{"horizontal_flip": true, "norm": "layernorm", "inner_norm": false, "max_grad_norm": 0.5, "final_lr_fraction": 0}
Rows from block 3, named by matrix and row number. Rows with one number belong to one neuron. Each number is 128 + 32 x the weight over its row's rms, rounded and kept within 0 to 255. All counts start at 0. Numbers have three digits each. After the name is the row's rms in percent of the matrix's.
# fc1: MLP up (model.blocks.3.mlp.fc1.weight, 384x192), inputs 96-191
# fc2: MLP down (model.blocks.3.mlp.fc2.weight, 192x384, transposed), outputs 96-191
fc1.53 098:138108128153128111127134153132095076155200067154107124136144130187159067127123154161157142126144142083122121152112188125063080159115156150168124145101164126102087119114038151128161082142144161155154136147131127057121120089114103131129108084171180135137053181130122066175143131130131098112
fc2.53 091:128079112133114173099117093132119095098150127131144110131140082137059164107132129140154159077109106118118169151109120097131155120107156104066107141077105140104130195109116128156146123116120084112136168156122070185102112132117179121123143125160148212132026102114067116104208135149158157115
fc1.54 108:124186125172118202124139099156245137144184139143190069100141134155167135100103150086190160122134083147135089081118120133167118106134130113117079162155115175119130129201112102146125087161130048123163137134116111127121159127132132112120140123060126149088118104088148089134148129170133102156
fc2.54 108:135143115154130059145138163105119123104081134097201077103160099091132170083140141089164096186143141150128134130128098123094099092125070131135163144173082116113141106188158103160202131136123108111113126125070151140088148117129153095130124097091108129098096119112123189186137106211148096166
fc1.55 088:153135156109160120136162146074101154089102162163138095158171150148124094107104138113128158121112112100103135098183129079176136127073125094089137113073116121096124146161108032092100153135094107093138126102136130116084114129077177122067148134153144136125132214115157134167140167130096132077
fc2.55 094:130108122114106173133148126163168150156068138123141088152095053132086103121140069093129133111155089119126065158131165129157114103157159102129162154085144040067178172143123132178086078125102149160193181117103118128053127096161109120121119142168126127091132120175106094157052111161132168134
fc1.56 090:149155092126169123160121121116125110082133143099120065101192074181148128112158087170148123148142098153171143158201132113108165195096078176100128136104120139168118174149106073111226180089122134128095143133110130184112089093099091113124130146079099160103174134140139144047147135161072128069
fc2.56 083:135090125104147149144129164105130120174137204123136107129102147158044091161132125207147128105135131097130074155207155152153123090090149140153100159179176097129061185098184162177164092086134112062159108080133158151096125112094143094115108158113136221093087111102130107150155129155125097116
fc1.57 097:097122096160113100099115158147160232109127092119156073076132118143105093116190133138129107101125157100093122117161110136091087153110124126148178127135142143083137130113119095136177075090126068122103107119160183182117168158118253104169101151146111152113155101157186107156108106195163129177
fc2.57 106:113178075140148170103161115139133154198126123142142167087145120149108125166152221071108164181116123148183109058107103159151106141120154144124146209102116122134097157151126127104142095153175147113163096128092144094090150190124114081049106177110224160129148131152149142119131137137084153161
fc1.58 098:117141096094103082138193134085139117100102112108116113157126096255147182155101131100169139123084136061077117108195097124090139126097158198119091122131159073063150123171158140126123117137106064148114103151149134126126095129146115095116127135082102139146126165147098093146117008133137158130
fc2.58 094:121168123096119109174115102134158178114175154105079172103154123144071106114104112111060137114093112178152160159111183098151127181172170138086090084112124105157132193112146138144084138176143136108110120140143076186114191145100181107084136096165065142114132108183119106146136105089168174181
fc1.59 101:129143099133138188109134100109184171154130162138105094096132156112139105081122150142053145150141135176160196132139117173146173138206156079082095151118099096097132114164141094124062151093053167126164131119126155130126156124081171140149181144134150122088107109124119085127109167135124110076
fc2.59 118:165175072140117100127116101112105161153108132132092107141149134144146143120168147118147118114102154089070121134106164158127108094181101050103142148141092167131106128167130129144088135086209105104175127090094131155107086108111137106127140137082135120122132123133076106128045179075146122102
fc1.60 094:136134116166114150142117156137119114118155134144222164115118117100131124082112105128162123155113202091112133126128129141066154086109139214082172134123089159090095130151171062088130077144157160088138144093111148143135142117143081168133091132138100103114107121194154092130147179118170110152
fc2.60 093:144138130194159095120116149157108132122125121111189096066164111110093175179129069155118097121108200100070128148127097145149118162090144226155168132127119130117142155165129138158137118177111149106133126126083137171198097123111137120148161124137122155164112145180148100118122125120123151088
fc1.61 085:141106138159136133145150103117127108097127154118103133072114140082154159143150161171145109119150142109135093152110176122068126214134139102074172189134116094095101122117216081118125139113114115137152162109170068114115166136187128086073103096148151144112162139178191154121131149192111119106
fc2.61 095:163191122150144153115113104169106121142112120122066099116123136079137135129109135084113114148171179108131101165178134155121085114132195118148110132077126138059116171033143139156103106167163194161109167115126150129063150095139165140103081111143061142180081164158096098136101129149164181147
fc1.62 095:163178164075127109080103130129123115125158124140159173206145128132176171144185144144152063163138107101106095114132135115128149087145117191122130094087087154153148155035116129156107100117119152164161144129117097180175088144113145069104088152102049101131126160135190127182128113166108131134
fc2.62 100:120109091206078183068087143137134136104109126180122141096134052128090174138137116110108090100075123159083167088099088107117083123130136115129127136188098143134128126076165125126157094160143128152126109135147115182131144146118109102103149107097139192086183148116153159165124214110120152172
fc1.63 100:121117152190128119171154174143124143103105197061042080140090109156149081110156128166095124114169104121120116097167145138149116156115250102103116159147093142174139108104070103132084187088112115128160106139111169127130166077084164102101132120084168152117098150146147134092143147124134153121
fc2.63 090:130135146134142176171136169124070170131156133151111105140175155141092154082120174137083194081061146114138124136174103122149166158110041113145087122126154120142147157096089133102123064084149086144094161143057109152154141094109111106092144142113108113178104116161162203178142144152101087089
fc1.64 087:127099084129092075128140146112093092102121077103117107120110159115068142156118114132147182173161164168133101120104093130121099103133187126091050140068075071179112132136122097101151146133142094145105150099116143134181150101105099155123138164181157136172110094141094173126076068098175076158
fc2.64 088:161111121120147100119129105179087126193088150096110063125128122122151063102132129127113164094112119102147109158046179088100137073156142124160063158108180080124148162144150175101091087155122138111128090109189123147109137080119132124181107062136170088175143089107096146109134113201153172129
fc1.65 082:163082133157186130187132076100115166135128114077120119175184169142069095142123167160178096133133100131155053174123120155120122120085133118164108180144103096106125135136160132081121127139125104083088127084148129176117167148078102128148173123122056125109052172138084133111099118160072169168
fc2.65 096:120143131197157149153094146109124106204125102138124167113158151168181182197130152045132143105148121104138144116136130125136124074119161114122125113117115132105147141110111123147126076095140137134149111126117129111054149098171125118139117078091098155134156154111081086129125133118111060146
fc1.66 091:152095123185091096084110181111116103137154104106085166140109139147142126128111078104156126135135093129151170088155143153101163123049113069133150161106145130129106101149147122122106137106154162109130136177165142146139075142160147118116139111169145081107124156119164096109000115117118116124
fc2.66 109:115149127170154143120079093201112142120096103138113117179123171150122097121058121067102099136119136107158081126187085112112129125175117148206122083131156078180187148123138081111067143122131122139127156102200106097066119150175137130116133150125121129107144132165165130143037145138100166129
fc1.67 099:152126148177138180110157035126076135112192120095113086068161152090165092119090163120175090076105150093139111113162164073137084158118131120130097191111122148137124132148133179154117194173094094133092112081100184109127081145142095160150174116117164135133099107096153112131108095125111162144
fc2.67 096:114102097109162126138150100153114161148101123128111126125164142113137137191119186158108155135124125134163102155110160111084152119203133084140112139107096091125091098120120147087099144049147128202104102121056129181144167182168096148138095110098155151150133100175122119170234102144162142089
fc1.68 082:135176114134104072166117144132168105046159085156120129131104123144156146141097100143121132184140145087132181096118113144093159087164172093128116090103106138130121102146142184165105108069176111159158110174136169099149113208135110111132114154169136148086131128121168137161138052160184111119
fc2.68 097:150185099191100193164100112161156162062105087146077136118110162087106110096119143176144112100195018132102067109054154120161172174110130084155136159113098097112153112220113089095143184116129146145138091173103112193140151107132099116185127125164119134073137151157104133114133109122099111100
fc1.69 104:149173090128141114136157089114106133151180119155129075124125116151120123158090143122097089155105117142125161175123117132122131067184057145097106075126154169137105166164084144130119139096130108156158154140101153145150120144096112119153136102179142120133123107177136121143000184143096133139
fc2.69 091:118118180171173185160103116086160120168135147112126054162157213180120106093135135138191132150119082163116129192090141087127126180142105116124083127143107109127121133123127156077147204184151132172127110155154140102139133134169128138137198137104143187108117097111076133120171072103144191086
fc1.70 096:123097106152147131087116140176126105106158067128119131174134175169116083108078129125170151114062164114150156149158146255121108116121107138037145142109129156154080127116141085128076134096109098114101144097098132128165122135100122134116164143130199133142143131146144116131137047106162059141
fc2.70 108:131197193129132095160157159154148187171216096119161161102110129090148100135108133076120160122190130203165162034130144165143120144104134194105119151064088160041157118115105147142158133201122136141133142118115097174172109083075164079134108129115175099149139115096120093161087136155157127064
fc1.71 089:171080147111090140119125115176122131164100141128151115105100157098074158137179147135117144151155158106161108184110070108149152071096121124024142162222064108158140156130202109045120109157120080084114107109107113180139066160113139151085107171061151101159104128102135141086076168136117174144
fc2.71 079:077114131146089151139141099126153108126155067122122081123097127103114105176108143129086097179057139104070079161138093163156101124083171094233177170126089157114136122117099173162098103108102122083138085154150050133113148126109127109209091134099091169162157110101115129155161147146072169109
fc1.73 082:065152184137117137139129132159133147124148136112135130120123066097179123141167101094133130153173173177093155102184106151124200162127135121150139145044123112088154162138157063093131178064097142162094125110118137155127131165156065089117160106160068101124144078107154081160068113194145099111
fc2.73 090:156125134140090120181119175118131069086117123158147143167138139131106154112169135147084111098096134141143081093094177110083059195132119076173138086168118148142085231158127133123150123104145125105156117107145093138170083107110112119142125086171152109167127112142159099133000136089119133113
fc1.74 091:099099100134140135129141137158118119245168163124086134028117099160131113116141145118106155120127081128113180088161184067149102109097136148105123170125124138115147097106059134146108135131125160136141139141144169135125151140143153133166033129108227162158161095106116088154136105113100131130
fc2.74 118:133130156143117149167116154124172086060123070089096159099112107160129122141108093115083169132139109105106173085128179177128124101108147130125160135070118083078078108135116094151118130098124135105136133111086175189099080162055101150074105164207117176127104143069109094157121132097115111182
fc1.75 113:119186147129137174159126088087109245196148109084105075071134125137150128167140105145152200153091132210127119186112201126164097161088229118135131141128124122129086101141136079126092123096117149083131137123143095146132153107132151116110153131208145184113117134093116107123088124155150137086
fc2.75 107:129161158176116096135132131138081146099140138180154147152173136102135143078106116099140121122104164136099133167112138121160152083161095135157109078085152199154143126147201113109169099119134157180121148185103145122091143111148175121129096175094147124171145119120144184123153144202102145110
fc1.76 090:143109115122141100158095140140119130100062118106169169170146127102135138136061149138104119167111158112156245165122164112187127136174113149064159079073159114131120054093117123169122101107162223159113124118090110152142164160146116166091131135131119163127155170118187154133255133046117120104
fc2.76 094:082174161087161174137113120140141152098100107164150103158181114164119115075093149136120089172141150147083106146096112144126150141079118175208165127112143095129151107121067143119122122140153100141144146137141127103173130108081113124110085128143136087096094140159137121113207080122126094101
fc1.77 086:128159143117133130095129163052065148102113145124091105103124068111166173143116153122135172145138177107123089115090104085129162143088137089185105117127128106078080135119155111142123143104109117152156110161125112145169073156204147161176120116159132152145129135108166125146182084141123085130
fc2.77 095:163110118128154182108193170114171116172121151124090181128134056135140131108196127158121144068127115144102195103060077152129164147145118116057130149113093085081080108121144133097107131124086161166102115078123155124150082128104148149125087113131133092086120152130128155147146200085118178154
fc1.78 091:174118136133127115152141144105139119106160137185167122118154123057102155138136115137180120115147126095139099075118113082153144128127126144150162182015114108166119125139176140153158155048037107148070143138144128147109104149153153131115209141097108129146178094075147147144138093238108091109
fc2.78 103:151112154186125152127138165143111136163137120086092156129138181055144114142124202127117118110130131171137128134171161112149113153104153152179132069060080130109086142171144116119123101152250102136151104156174128119185109173141087105126115142114203137161124118126137113148088135118133167142
fc1.79 100:111118194169159126142143131130153108132129109133141117103109100135132139151138140097123097030150107137129075138135151149158095255105147113127152134128082098157098132140132131000102106101111128186164145145124150144112102145102116127133107161118131108195143128110128134099103126170107148088
fc2.79 130:139115134180125103154126124124136135149055108123091145156086133186123154106124142123146138185111104099147115124117121134150062122136161132177128127158036123128111214108120116136122179131102119121120094141125212124124128105206054135147062149069136146137117109164082131085106132158152119102
fc1.80 087:141082189178097122099122163127134141128095093113148169126147130128103111122140138102104118236104107149124102102144209092140135149051166156153112136106149114157090157076185130129114122145153130114142129170140149137161136132167138084112114133101089100156105135131084185175171096136196109117
fc2.80 090:100181100159080132159123159135154122079131111167127089081124131144182155146139185188161085100163110163115110110136080145183115138169124136137116197157126099132160106170144141127084087126132113087092110096121073166098151134118120140094116092132135166172109111131102068121124108076194134171
fc1.81 096:120124107160205129090132116152111149138121117101085143153099152103118156137134110093107165077142079109164136156187103115109152056121095132117219114149140080089118154124108136090130077132134150195152115129162099131180159138089124170163117165104123091215159121129118132151144080019088120082
fc2.81 093:137152105104149134186165168123137160137161099183075103156119096040083122029145112159087110167160160158160096087138138142160136138137131188114175116102106108141143125180119154143130088152128124102074159085092184124089113100191065140105139113120131114136078127052134099140133113083143132130
fc1.82 092:168176132152120151227110107156147111120137171114074171088126115138146127155121136143094097150142122116110172127088075117118091115108145120115124103126158129088068140158147100124124150142125141201094080121124138157124097134081180067141149179106124144086174120105237132172146107093086111142
fc2.82 101:175120119138130151122199100111128102113096138194100164117143155130128162145179104141167146104149106148146108133168163153203133107171099106133199149116177128113122123161134095134106149089130116157156120145117123133156121159126078112104130172153152117176073110140139163143126178062168077124
fc1.83 109:111134094142139131120112192141152086072103130108139127117114134133021131134166046107086106162143102136145130141108181141134153128110114161154185121128094129136151150138120131141097099121051135127148149158160159045139090101101124093128101091156074255085120127112157152108138144175141151113
fc2.83 098:144090193196163133099118118148130135206116141137150139043135091097195144096083114090156121105158131175138138159133104083135149153140144153121117115100130161133120099103124119115120126143149111105124092083109091170132156103119110079132119150087122000136148121082166110157168133148152099149
fc1.84 097:135141169166124153100119063142120120157234151098156107119114097083083148141106140121117122099141107102109133145153137107191161110095090144061118121128148166217128137106113167124104114125151082139151177138114060142140128138156110138039148133163120148132164093131094141128155076152108149116
fc2.84 093:106125103109159124152165137096111145118168137125164151076157112117207144118188094115089110137103110108086107136153145204098142103183139164093151116121144128137134138159112130104156109116125153070160149094134133120143102195117141113117136197131170126118171130149123139068105127074124153102
fc1.85 105:085152125164123180137200123123132131138162163132188131158116128147120103141128130148095134189121099129090136110095121151159153149100126087123122092156112112127098135113125148136170111151130127031171170141101129133117137147109114199158156113096107148159217122147122161143117137083084110164
fc2.85 098:119139139131194149113137148122111132085136099113180177146135202162128158171180133159131101053194131166166146139135119180123154119086112125127158121131115131117150103110157108155168191147106112187121112079153144084134098158127140108149120138096155121023196140138079120097038156130105138169
fc1.86 097:113153168103112077125134100156121116111100149147164109169144164132154158143127180095111146116168140121116118151082121098154149115090068137118120135091152153167179160110080171130116155186139084112205143146109101126160121140155159142094091084103096151103106129085143134148167088126098158151
fc2.86 102:133060124146099142108156126149153126195148121097071159143162203082091080126154075136109147167108102115105156116106130181102149156115113098104127183120152162143184152096094130121111094127162134036161073160091114135097143098100112148125156127110151104143144141159131100156172196105115141089
fc1.87 106:091116098102111167109152135074133146179137057122119088134120135159141118177133154155107082132191126130152137099068115153091085138119115125087133155129079163065137127154189091129135119088120113137170162128131141105166248150122122110087102135115105143139101126132134156000153129102109136125
fc2.87 088:121121089135162161196114095116087121173150117131163160113146118121061158127104143138084154098064164090099152150120096176158112148190207152142135150134122136161153153085168139153131151146126161106146111110146117157146212135082113127096170109128101140163077105044090143151044174140144130100
fc1.88 090:140129130064091120121102103118154083152065129106151225117086172165087124203139088132154069161160131129197071073072159107096129113143179192117137138104106110104156109126126119191104100148123175141134117141146145143145137106153123105142130163134182114158129065169149086239166083096152055148
fc2.88 100:113103149115112092138122121070168117143150114154097109122111117111133127101149135184130166110131094053135089166110154094133103088134138119116085121138155137157152137174150143098146155137162149217169151169099100134117106127100084151142136079133145194154074103097067119116194131129118174128
fc1.89 095:102131163086151098135171110110122109128145125131145116118154173140083156086148125168176135105136112092181122125056155119167171222119115142164132128101114130056131125132063112102154158138123094115105160149130133163118163145112125121133083120127121130130180137127172186091113131121115124146
fc2.89 109:114119109118175164100146122136110083112124151103105179186088072147162089146115093109165154092150129132055153132106163057113089127199066102109199139160089139102128171104116116107154088123133116170139104130114161099120082096157143121115140085161135144096106151100128107130134155145147151184
fc1.90 098:214181137130139153239116124104172087195126128127123112105101144132141123164140111122054132151124150120098053122103100169152152103143143154114087070094163152109126122129180118187110137116192179116163106088063124131167152135127120112160168149196096119129167168138131138152088148070129129078
fc2.90 092:077127155127084147143082153137164114007078142179129113125103171149110079164132115164181100096098158151125123111107130106163097140118111149135088102095137158096131120081114101109152134119077191106060161089187114123193158141096116144166126139155102190123170112138138110169156101112157134113
fc1.91 109:129112179164129106104111051118116147163136134122122173101130167135219131118123177121072147020177153137127155110113109100060031120172195152071124128140137157101102171083122103127138165129071056135143145128102142130165126106111170126130099142082127114152121175153080171128112127085102126149
fc2.91 092:111117166181112166094129080102120121134166116116098138080084145102167130123067079187065137117087171116117125075135125133196155115141164135074172126074129087104130176187138049133144180161106156175131074118066149184112114130126083162079142116208125162151076087103170159175108122093127092118
fc1.92 101:156138148167136182141117092180179197158079106116134101114078138105143099115167111154096092122135114131116155143112127138120130107131117175139166131181132176110129169184036169139137093147139134111168134127084148162097120180148061111096169107107117128162141145155162008156189131113118141151
fc2.92 083:120210135107123142146127127114137149200131126153099137126180160109125109135141098134138134079084093165089159143177108103141151079132162121144117127124160119070112143095178131128166101068122131132129119116103079106120103134091137116136114075095149152107132143119151093181083145135137126142
fc1.93 095:119093165120131066131150180146123150129111142107180110100143155105130102165138125102160112115139109125118024069165170153083135096139135126115153160061083126110126110106128152102114137136146143150125136115126068115134074135229068124152094176094132146084102163101149138136232156117118152133
fc2.93 088:116124135157166233145139156157202105174152121083132121159138201116095123147147102087100121158146084158096165093094090152113174133121091116134143171174137121125124162114054107104126150126143143117174094146120114107140095142064135139150148132132180159133145132112167114161025140131126128087
fc1.94 079:148118092125122070093153091140122137165098162091080176102128157186143157109086131143093119130064122100136135100215143080136122123150131176117102101122165157091093138104139097133074081123089120117121175122122153055151115123122129116132083154125167111103132093116156169193142110176138174105
fc2.94 082:126151074119132169109099190116153113101160130125077105105106181128152166150142088117110132138141152115157196131107075147112138201132197123043136130119118103089122139163138141131094184116176164143172152123118115164153161115144107144109097147101183217076112137115105119120146113086180118153
fc1.95 097:126180129125134097155113140093146112110103140117198133126117160134206144118098136148163143216146146162123085141168137157098125095123162136146087115147149138110093105181083160104141150135109108148092122148105161134139104104114132089063153134142127157075121127120109142086136087162073125161
fc2.95 103:051098149108124134136148127118048116180086121194198170133167140130122121107104105086086196145110140094120109095122115196156162130125120160147159186135125161125175125161131110079139152090091110121093167104105166138130119112125143133152102118058110114175112109151120142067149089120086160134
fc1.96 087:108105134206127114130140138115138156143171154170148143157097180116137127127217152125127140090169133114121116095111132138237109146175122224112107096093096112065151079148127124150138086133154111140100089141119119110133093128139125141087120112117069115161147111152136134041152136028163106132
fc2.96 090:121136129219174144122106148155089139101153160162148116165103099167127160132084179136107104152164119086143189072171149105117170115156147165078103163137121103134087126121102105140152121098044138116152089106121165085114118141077147129091168146147082120133132126152164136081051139138139176135
fc1.97 097:116082137070114153179112127068139096093131137137156183140129093111172133111116111094127121129133123099177148122144129165136098108117113126088168128068091108132144104112058154181100121093116102173107119139093151178132127130101147146113076148110146132137150134096143145130157156150160160193
fc2.97 092:073109157100039131110141160150094103102123069138107136168140078136131118146153075135067117133123101101078127123118194103094101106131120131191148094194090129148144072122163094142094208173117087154100111140167078135121091171140076172158152130141098140193089145081113088072120193173049156145
fc1.99 098:196104124109140073150124094129162164111123085104147121122099192165109172139102123139169172197108132098133084110127207130119116170155148124125213105105142129110063125180169125089107107156104093085151142103179106093158107150084145118122088138119140128141147136107141151204120073049119216136
fc2.99 079:153109106137171144110073198111136151123173095140114154100114108158124137089098049098115134117151156141134156136085069104102122140179139103081114156176140186135209110143143104137091103141101112152111116160129074126125216078140112130154136165133077181143127143089127115125131079091169146157
fc1.100 126:076149120208131175125177186144096123166034135121146151107110115139114170115107066088111108100153120166139178116141089134160140124108121163074169210105146193114147148148085122162069114112090098135116127122079101130138170174131140101149154107142163148128149078063140134141107092143115118119
fc2.100 120:079080141097051120205115143147179066082099064110128088141171111137104063122205106181114112125100114135177180129158133122117157178112162115107083094064128108129097114124109127138103159079109110143084154084097076130143143092128135120112129128090169157121122131151153155154172107172123118142
fc1.101 107:110172124142143142103103081098136145098144103112090200150168138094185140177112124170111122126155118046152134086097142148134101143138124083146134119141139110174105118082139145146119166099164111142091115174108101132126131107227141117141100100123127119126123113087145143162003138109136158129
fc2.101 136:131116135130144109113136102121133125136104088135075111131076121147132138162169140103171133101141142070174055078085117146132161070125116128107115101114125098128116157119166110192120066130154106117192145141153099155134129162148144149102131119104127133176144112102059084094122126121130118140
fc1.102 096:094101101167099186179125096116065120072119088137137131167111101159126125098131124132151096131128162124166114138136126139143151138103108101166120115080128116117146152107173156119195169101110038137156149136100101124138101045158121124141196128140108163114110131089109139129099145175083118135
fc2.102 090:127113088135135106127169070141147109115091109137115122150118103126153105129162122192129130104120140161129131088206131128158166132106112116164110085152136124116139136109137164096173089053142125124155113099083109097131141130101117091104120095122093176132099087087135122155076125091134093149
fc1.103 095:150135129173114135106124151112168126128151145080140147110120140132153124124188135138124173215132130104112164088144116147098126146126144104138142153127127174116104177106155127079126126125057151130125123129137160129081135127164079110033165154107196113178107176124151080134170125088179138129
fc2.103 078:175083176143109126110140127137136101132138046160102153084098176120063145108179164170120095130155154140118103165166139131050140117144122089129112134128111162158135161055160156090164115142130102166121109121121116125125159132117134088151108132115162125166077126192098080120146132105155110155
fc1.105 091:124126122151255125093130130094135108094135112163155138130030138143128136179142122000115124155138187089177128177091094148117141164115110139138146111240125154148142106133157119113133141130090128255139175127111146127110105113122161115082099122086124123153090126100166118121117114101212140122
fc2.105 107:183117117107028118141208109132086113134120141106139172120108137155088091112164121126116094127069169091087123098115105155095164110126127124120143192129130171095121162116089106000140199164133144051089094165121185139112102171135112174094105157085146140119116159118130139121127134112191091153
fc1.106 096:141163200157119148150157137108148119132153071117071133112121156179049124170097141157077131156121153108141077142115158109145090112130100134125125161170125123090161134000162127135077163080162112136070146080159143147109120167167110112134052170103110145143047157120115110102169123115139102159
fc2.106 083:083108105125150111121121126144168093075158155132121075140131138131136124128112113084115050108097077150094091154129057111062170087117117145134111155155122129098131105180153118116129193127164140114183087085117176170094161110147072143156089102125122130162147147118093119173138106114146129118
fc1.107 098:091112119134133164133081120109132096126145195162092077143134122130122099179162203142126142199155146111105132075156142149175140152125127101164142160122149114087094112113207136087179114147064052084147144131119154102122130101094151111158134131113138119183165118141154101084120163119128092097
fc2.107 099:092135108104135144129162172123137075188101119093079152069142157185067118129176125199173151130091186195151139099186116070070096144106147140131115097158124147155183160097159119116163120138082118147135085112154117146171153187180129112135132168091136075145126107100150139123126162157104088087
fc1.108 084:130124082101118109096156139083121072117150164113111124129164173103098114143173215113117192124099150100124154129143100156121194131107163143135161119130103092153154105096121150050126158166108125133175174122121118157119215073128125131167133107120129122154124111102102215145131180100057117111
fc2.108 100:182192087115178131147155120135109179109107126121112171121158127129153135100171176109059132162126204104145132148141172132006091148186157148100153140129140129158116151106130152175147084165200124142153094102159094132141167088098126150124151179092153137143125128121131133141164159154140125089
fc1.109 100:152087119182130124111176131153137111151127090156110121144141112142087151154124027117180123149138095139132146146146148128158085173102070116171166201080165109132048132135182139143155149148067081123151124118139157126123108103125125091122091122093138110118130132141163116097083129084112112153
fc2.109 108:106089106162166106116138182066160068148081136110143169163151145173146146159165067141127128134088109095144112108093120126109142114149115144144091073168136073159102160148113132128107114097174205180155122161198153131096105124141118151118143144088140099116148141066188130121140148168129137036
fc1.110 090:147106158122134172130145120155135171132099123121084165105102151169120140121166112082120125122151113113114145122164078079070157088103140149110098142126134122162124089138073105117137048119143128167117176198120161126174142140103124089092171125125119077137100132050153149178132126132065155157
fc2.110 099:168142071119096139131156127129142134141142104158131112112117108100111156115142107152127147157085172098089189111155153122153125132158122169036123123095121132152141089152120077100127146187170111095203132070092123149129172135116093140158103130082120161104125108113108116103040101100141189129
fc1.111 084:104143154172172151153126099131114145157158136152108094088132145110127103119079099162097120092120141144043082171198155208104135107123059133147156139140137106146177161118124152151097110096125140134101148072064113085063121166159111056143175130104060086145143165127118126122099082082156120147
fc2.111 115:126111188188099142086110129106158120108146091113093111158141228161085146150118139135105114111125112103089195134115135086216151112086140142091167126116163117157116127123150140163113131110130090144112160147196116177084162147080202120158144117107130106162147111132169122090107149070130155186
fc1.112 084:148108113180131152106101101151135052122122116105088139074172059203140099163162121099182136078151171123104131121146146148182113109154122096100096150130109180139164120089096101152079108134111200092185125104109131133128139122160179111082195088117157150082124078139136159100102123144162120174
fc2.112 092:198107102143120082133161178125140108123165143116172134115106188120133124121192154099209137145174139120164135123148120091162138069140170147122082085061160154132134125162133123117109149128103080142121137137148115053089110133138134117185115085100102103151117152174141133151099108158157083181
fc1.114 099:109091112118137066079115121182156158088079124075117135119119212203126116111145186124097110075110096201150151123129062122102131139153146158136043170092125154118099117163117131127069136148132157125141115151124124158110101126098154143094125161229127152170064177143108184124129186137105085141
fc2.114 087:146142040083152104140163136130117116215117138100080142095145125147118110164075155065108156107087140193151106130126010115149187146147103143092143153160159137090057138110125112108123108086148134116153117124102180142134084166157104134119126128034200158153159151093137138116160170158162131124
fc1.116 098:125143164120117132149086131145177144056181054165166085092148091128129116156129108113131111110135143105135132142173070154089077117153072181129118105036136137092151140142084122145124119112145118159096117162086111095103138126079146051078147146130126134077196135096158137122097129177151129070
fc2.116 087:132129136151177143144069151135135129143122108138133072069095116117102132125129137170153125181121100040126146125145146150123121182117149155118115166155113014075091116178064108087098145152121197197116134131103173133161121163147108129184139092115105092090136110164136111119180161116105142101
fc1.117 098:170129126175143132094070102150138120139181155150170056061126152151086131135140093100120117154180136109127000079107119130111175091193173120111067128137161106149207155111120129131149087112205157144165075099108145056112098134114133133142168112137139115172123155141131100108134099189118114084
fc2.117 105:070159120126097104175155146193211093100112046101138138135121201181120070079173170108120123098156126110146100155124141167144118140127109124111087071037124151136080124176102127144115139131103101120138115149031190137164084145086110167099145155149082127170130139097154088157148094138121157089
fc1.118 108:106124136146114114153088155012133113165178134150114111103130116149144145124038104113111171143136177191231096076065108210135112119070131094151118129142121162092141156121111095128148121114138084114075132147108074125111164098167115142141091091124146131133090098161149089114099157149138129144
fc2.118 095:071110164135153159087086134143162156108156108145126082168131120137056155036120119074126133131098124130174056052127142079098061162135072177085112140090157070139121124132103166137115107146099132127129106137148108114122135102099107148070104118164112055092098135129116124156165103111146117172
fc1.119 101:179180099168141090116152131112138173110095084149083122110124148149138092159142154133044078135149158129120165131129134123095086139114138098147101135163089130115131171147169114088126101120060123127190120117096067127122112125138098132177119164135081138133103097138085195129130161135105139162
fc2.119 091:108125075181146096091135151168118166122111113091072087144135106157124131128137093102150125123102147183139142085172081183149146188106164079112101109150136136104076193152148154140100108125183116111096131150099103146121096149013097136139167131126101130122170129085120150112133137114093112168
fc1.120 082:133155131119186137148145096104119166076149152154141195139136187102122116161159163163123193140121137159139096178176115109055147117108104155134176154147119128102082134091143091020168171084097110124143153127123143109122136104115127111138158120093118109111119124197151122170130118131039127070
fc2.120 116:140133095147109120121175174095137120110119158104140139091154086063169169120164000081129114138135194130090145139127145178043123093092107148128139137157138123164168182104132121192127045201120149132098146153125164156105126074100070139146149126115087147166131128125164147141108142085133154109
fc1.121 094:177127116124184148170128099071115155139152181124099105133160085095161120165172054136137123125127108158155147096123127110104149123153102108163137117061113121157134133154104122141106118113122106057078141129097223073159105186154182096071149108137091136142127130114124191079188103140118155089
fc2.121 100:113144111117173112170113151104129123145115112130114087134140154119113101133167150124154145147169151049136119139110167127130115142121134124136147187128162097079133107143146111096134102177091111100117154134146099169159164146121105146204153130079136130126153105084150124088137083129139013105
fc1.122 094:189109079092149152139106088112131123102203158106085104099162120151090066054175152146148181117134100137123148125141109145122086080161121151150115137099069148120136189169135090125106141132138077118108130107103123181145155183071143110114151067113138140150075151125116131118115114118101142195
fc2.122 092:159200108154127180095181191094134102052113065180091108142150079130154161122079168180106154147156129106133094151076128176161118106117121159128124195220102123113108106126114097106153116139078138157109174092143136161146137208109090090180150102115112153092125113110171136150125131110143083182
fc1.123 094:136126131165118168084146112122142127162167091126152118086127156155141084110113185113071103119159126144142176087159105164163166159117139127139133118100164106102194139155049093152095125103184159129128127152114107169107130152091119124117099134171130113194178062137071134158186096124139093071
fc2.123 096:135107136156157099187179134108148086144111117142128097149155161154136106157118148164119106098080112081141097125146089097189160119171122099140084132130157166165117162191134120133085113122058131156169141109199149103159112157054141113130137126105093157167101122134131093063154070137143150120
fc1.124 090:118092106153114184105092145129136106124146128124199150125157140169131139167133179170132160122168158118116190129114159058160165091092087137107123134115130182176168105132112150101140173118145148059146148132118133133096114121100129074199127098116097102188078176052129137141136173154211123122
fc2.124 096:111162116157166137150121126150082088158082115178141119140116134161190109165157151108145123127074124110106117161097135175049127116112107118132211080103107177104130164111124111166129137112075091220172218168134122138099122144129126129173131133081126177125153153084126161078125202117170105099
fc1.125 098:126088083152127152103118100174103096101155217135099122105125165143139096050175113142212162126116097150118125108104082106083121083143089151090115073139081125102124071133101122129106115133141103134068163132123154157179159130102143080061153152108118095124122128153230141094136160097131114124
fc2.125 080:139179063128144156122171091153145137148125130034126172119193128140112154191132129068122169166127122184059103121217117134163104129125107138133134127155156132163119033183105109076124192153094154133141092090144105132145090172216113127158082105179142114075136136064116155117074111145152128171